From a checkpoint of a small image classifier.
Training: nadamw at rate 0.0029, 18200 steps, batches of 256, held-out accuracy 97%.
Data: trained on single toy objects rendered from many sides on busy backdrops, 91.6 epochs.
Rows from block 5 of a small image classifier, named by matrix and row number. Each number is 128 + 32 x the weight over its row's rms, rounded and kept within 0 to 255. All counts start at 0. Numbers have three digits each.
Before each channel's rows are labels from the 100 images, of 14848, where the channel reaches its highest value: "top examples" is what is common among them; "lies over" is the class under the peak. Only what is clearly more common there than usual is listed. The data: single toy objects rendered from many sides on busy backdrops. In brackets: how many of the 100.
# conv: pointwise conv (model.blocks.5.conv.weight, 192x192x1x1), inputs 96-191

top examples: metallic (67)
lies over: part in the main colour (42); brown part (37)
conv.118:155129136141077160183171160128126128162127120142132119113147135138124143134192116169199157135118089110048146123141161133118114126100208074117084023129136146158088073148086161133180055146138099132134124155152141071153126176104160086113129138106136095149022131143088157103133207200125083105

top examples: green (40); dotted (26)
lies over: part in the main colour (94)
conv.128:113094101118085096164072130065133056099136093140146141145136135077109173105158117118156124106129119133099128143113130101163121147103126147142120143150159137162104101091112074133098119103123177139119115160148159111163146137135164107120060120105151150133112089146099124021145113106066089084

top examples: dumbbell (27); orange (25)
lies over: part in the main colour (41); dark part (39)
conv.100:151118105113095115138115159145133093235088093105183172133141113105193162109092136096123129110150129075115102127112156163115164161138098135067114147116112154189142133166063164108134105152125110118068146126130146103133184119151144123102094137158129158170090124086144140202177146080094137151

top examples: from above (64); orange (26)
lies over: part in the main colour (40); orange part (36)
conv.85:108134123124132135114157142167127137088146127154163077129111144155143098145116128143152108101167101139119138117117130069135144145140090127089120116154157100109113196110153083128164135071167188137110070155108076119121158124107150170090090078126118125119131000124125154101012164117128109106

top examples: pine (31)
lies over: brown part (69)
conv.121:123111099160097099108131093171141099155100102128099102143144115158127128190103166093165178140137114066158124171082138103154154118117094137072134140137106163110097131176098113154133134123073132125085150130120148102158090133099126149123190154107151136109108183149170141116060199138134082126

top examples: from above (69); matte (68)
lies over: part in the second colour (38)
conv.123:141139108087117149118143092153127136132187116129133083122073127139143081130110077122190164222155092167132124117132124085135095139126121078147151145029094146125160094137088090129135118120124156153156065156190133131150155161137131123066124149100137048149092131142133136119137098117084135091

top examples: metallic (71)
lies over: part in the main colour (75)
conv.171:159090158114095134118077133060111172111111137123112121098175148118136096081163103156085142118196124115086167124124112146142132091103132125198142117171133056167140040113144073127200097142125160104129115068126176180117100120093105083090114132152163155167156075163110178132131135148119095194

top examples: level (64)
lies over: part in the main colour (46)
conv.60:095137158086163146134104121157142124126134155138132144107113149114148131140126139087142083131176076126147127143124132112116183152131098114096141196102142118138095174137103131131055132131120121126135135111112138127118171189137212115119125126118097171122132138125142102125123147164135123117

top examples: from above (65)
lies over: orange part (33); part in the second colour (32)
conv.110:120116120129065181122183141158116127120143105124122100116131087139134139160108154115170136102059129220088116131153163104132135130152108130114140126103161125133118111077072124124125160130195210115103082116139125116165169124130095119132115065128097164146105103106135080125159103097088156110

top examples: red (44)
lies over: part in the main colour (54); part in the second colour (41)
conv.102:144130165098112123079186131191086155146126125118103101137128155167118134149102103137140115101129095185098163154142146120142120119053153094157131117177122111099097118088030131159140138140078135149116147131137078128121096145107146125125075187115095082129147102094107120106122146124113156079

top examples: trophy (29)
lies over: part in the main colour (41)
conv.23:131097106153106099113150132077218159168215100083060128115111114122138149128111224111063110157153110116156116155086150114115197088131054126132061146142100132106106109112141096140152094115148095116134108083111172071127136115100143152114133122138147171117132107138134156089132125141111086156

top examples: glossy (69)
lies over: part in the main colour (77)
conv.124:114097131139124133159155078134159133138148126142132096149128125112128139129137140130131131145125088054151132138097114117043091129154089163162126119044112152075103102162106071120124084154121109176172113109113186143148078128152113101109115140115165106125129140157149118098141113090159170156

top examples: brown (26); blotchy (25)
lies over: part in the main colour (90)
conv.74:037067113096075122147131104117119101131080112139159096139139112123154077138128114131144143128078107071098131182151149082134120091144125066146152129071127141076118143111104160137117102127111122109150092147118201120146153110127099174070127135120132117200076115107131123082127142100186078068

top examples: candle (46)
lies over: orange part (47); part in the main colour (44)
conv.66:127154129098006146089091098145122113124121130103143135154052154120112117163140134205129095132151133147067112208109123128156129085115079145147132123129145126137118154120083132118099136116141150150145156106180128079046141124117080134145134125127092133142160098095178121129124132135207104087

top examples: red (30)
lies over: part in the main colour (58)
conv.10:132124099107165117126142107107148171141158170187081135063176168123135072097099162223154107139175135095102118136113132089160167021121123094135136115152139126129120074090072121157117141128126126151096125133151136183120135119146142134127126120086081116146144097078111072085124158172116098097

top examples: from above (72)
lies over: part in the second colour (54)
conv.159:157067085065163130107147162110100166108125184098141092107128158149144149170116127092139131113138092114119116146141145102145082138126117078097160077130106099173089059123089147161167106127115169133141111102175115112129160148175037145121136149062073129151116124109204106124162105160152165162

top examples: glossy (79); candle (34)
lies over: part in the main colour (42); orange part (31)
conv.86:186132135130110109149125139137123164124175193122058073140108138115104132176072072184124114108100133168108129142141134146149117101123134149089154084110137146161111207121140174115150115114122092139184157026112121103055171106154065123105115121147193208062114138136135138109116164135203167116

top examples: purple (33)
lies over: part in the second colour (48); part in the main colour (37)
conv.107:079156148122083128140185130124144114120128138119134097143117119051139086132144138109158121140127119126115113144110174124127134134127120032088122147129125162115107121098112160011130132111087141139104166162117118111129113164119146107127133000136097128115130047122119157137158141117096098119

top examples: barrel (36)
lies over: part in the main colour (42); dark part (31)
conv.16:119128146132123105102143161091102099107121174068126100161071122121112188140083086108144000090114138106131135121109116109130078169101104136095159068174116161196115123160101172107128123141169074094133161099110142125143075158152152122147113128190153146122167124112103168171115123147136167155

top examples: from above (62)
lies over: part in the second colour (32); orange part (28)
conv.42:103121109134061163127138139146118102115168056146109131087081117151123125149127110059126093067132104184098125137097162173095103123128144141180192050160118128140121135118094129105157134148142142131111076118078119099164150093142132116097116182148107096120133087069100095118142082094102164126

top examples: yellow (46)
lies over: part in the main colour (41); part in the second colour (32)
conv.24:105110131054104134172193128146144121079170056111091084128121118046189093145147151130137132124115088144129146142123155099138146126149142088096104143117122113112120139105200158039128129118143178128104123141121128099133125141159146084126192138102112138115106087139134132086027122114091091164

top examples: teal (44)
lies over: part in the main colour (38); part in the second colour (34)
conv.26:071151154130116155180033145116125086148141117146094132117125093111155113143146140117160142135158122141101119115112155119134121125126126060123127128132131188127093156107108156176110129051108182101115155162122113119144133142112144105127000002138124132116100136119118143108222168104102096112

top examples: yellow (25)
lies over: part in the main colour (38); part in the second colour (28)
conv.135:074096165122164134134159173142087147112187079135124140104101105138142129187112157101132120092130132185128134196097143099201108116151088147137142116106117135065119123164148084106160145162159124091158101115162130116161136163108121153081131157063132117118112061130109182140126126121118146196

top examples: candle (36); flower (29)
lies over: orange part (66)
conv.37:154143150136115156117042120093117080057096106154110131151161127186149144191137170161160139156169152150119113146161156100113176124072125135096119130168155122135106128126107138126118124111201144205168073131144142104175127143129153131174161108153135100104111138102112107050125124174095098043

top examples: dumbbell (28)
lies over: dark part (76)
conv.8:108163187103077147116105121143132142191090170171082146094136118125150103162155154130162116150193121087090132160116152089079158113095164067166107126093095181165119182168102105128124078170154116129112200147096133093143139108104129067145140099124202095172081138126152123195115156141124126150

top examples: red (35)
lies over: part in the main colour (51)
conv.2:169132129180121129187126170087135139103116131183113166212147061155114151130124119102160122054125127116135099162180168145122186123061133154093128115164063156128189117136133172161151092128125163128158128128076124060153174106113142110139124130177144118114061110084116108136107097121148154117

top examples: pine (42)
lies over: brown part (75)
conv.133:060129111137068089155185065157151083131101126164117109111119112157094099148133153119150112129101082120089134192100136112107123150087116104118122148150130180128114101223143185132108151175071071086118157145132089129105075156116155143097177181135117161140101155134149169127109154150108078125

top examples: red (42)
lies over: part in the main colour (48); part in the second colour (36)
conv.93:084109151171097079144096092154157076140127145137128080110125117172132097142197136121137141121151088098118131096140129129110114123119139089112123125138119119108123116086121121225121120021000126146087151152110152126120125142111133146139028029115084109140139037121121132050114131114112130128

top examples: brown (38)
lies over: part in the main colour (50)
conv.174:116063212121095166168078089109132142140090095143158097109168164140092135099118142159110069153134174066105163112188112163100122111120175082146150106142148130120096111093171093154101111153132147175052143094131135112134078152080117135104165152107127131176107168134096151089149116122136111146

top examples: matte (78)
lies over: part in the main colour (39); part in the second colour (33)
conv.178:081167141107125199177152127155083125094149120133113107130159130155249105127101098136139099143146147152111123106115127109112134137093151086135122121097100149139095130102134171128147128150138170069143141142110094108160100124109127096157137164164151107204118142127104140112141160152139125144

top examples: green (26)
lies over: part in the main colour (37); part in the second colour (31)
conv.173:067120115124116130157175103142125099154107073128126114113139112084155093158152157126152146141160108120114142140094145115120151137164122103102115143111116150122073115108130168000126118175082125141107156165130119115118115120117150130111000033106132141136116114107114143141000169109124105144

top examples: barrel (29)
lies over: part in the main colour (42); dark part (35)
conv.20:095155131142095149110139156080108092158085151114130106122077147146169166144136107124154121135066112094150136084156143125109116169101062159149135127147098137228102167174069165118100043114127084153109133178092153081166163127106057140146150133147176134156091133081143082165132148083102179119

top examples: from above (60)
lies over: orange part (28)
conv.64:144155127138069141082096100120161159123166078135093107108153119125167109182106152138155147132080122196056146089151180093096150136150173161169122105135080169096130137134140167133140147148149131015131089117135094144140103069138105079149110126074111101108144138121134071065113105182127125114

top examples: dumbbell (35)
lies over: dark part (33)
conv.127:107134063098103091061152166126128121166139144142110104087068072124158165168086157108129075107157085107144151135078169108137088092126111126131129105106076155119110149123110102153152075123123107137156148128118160027071187074084124157103123134143104085139074119094183090166145136049115170150

top examples: candle (27)
lies over: part in the main colour (46); part in the second colour (25)
conv.163:107155126130140162166144168159133093174161167132133103096167139125178128099160148136157062175144091102060133141127151150103116126116127111097136141160116084163093129140065122154105046128126147135145139119083102078179177190139149094126115133128136148146087126092150077131137131100148156123

top examples: yellow (35)
lies over: part in the second colour (27)
conv.70:114151135094121128145135121143112083142086102165126138122142107000105108158116117133180146159163109125107134154172142100125112125086126052118109142150138173097091156157125165075138119026128099139120141167127178124134146160130132117165166062109098129107117082115104140162058153124085084077

top examples: matte (65)
lies over: part in the main colour (72)
conv.38:128127187144116138151104159141116126121068148064098100141162133136154086144150093176135138081072139080104093089174134099058155124095174105102148119126116118121112081121085188155132078139138125117102139106100127135195119118183141095169135118138115137165066116149076069068148146123113099111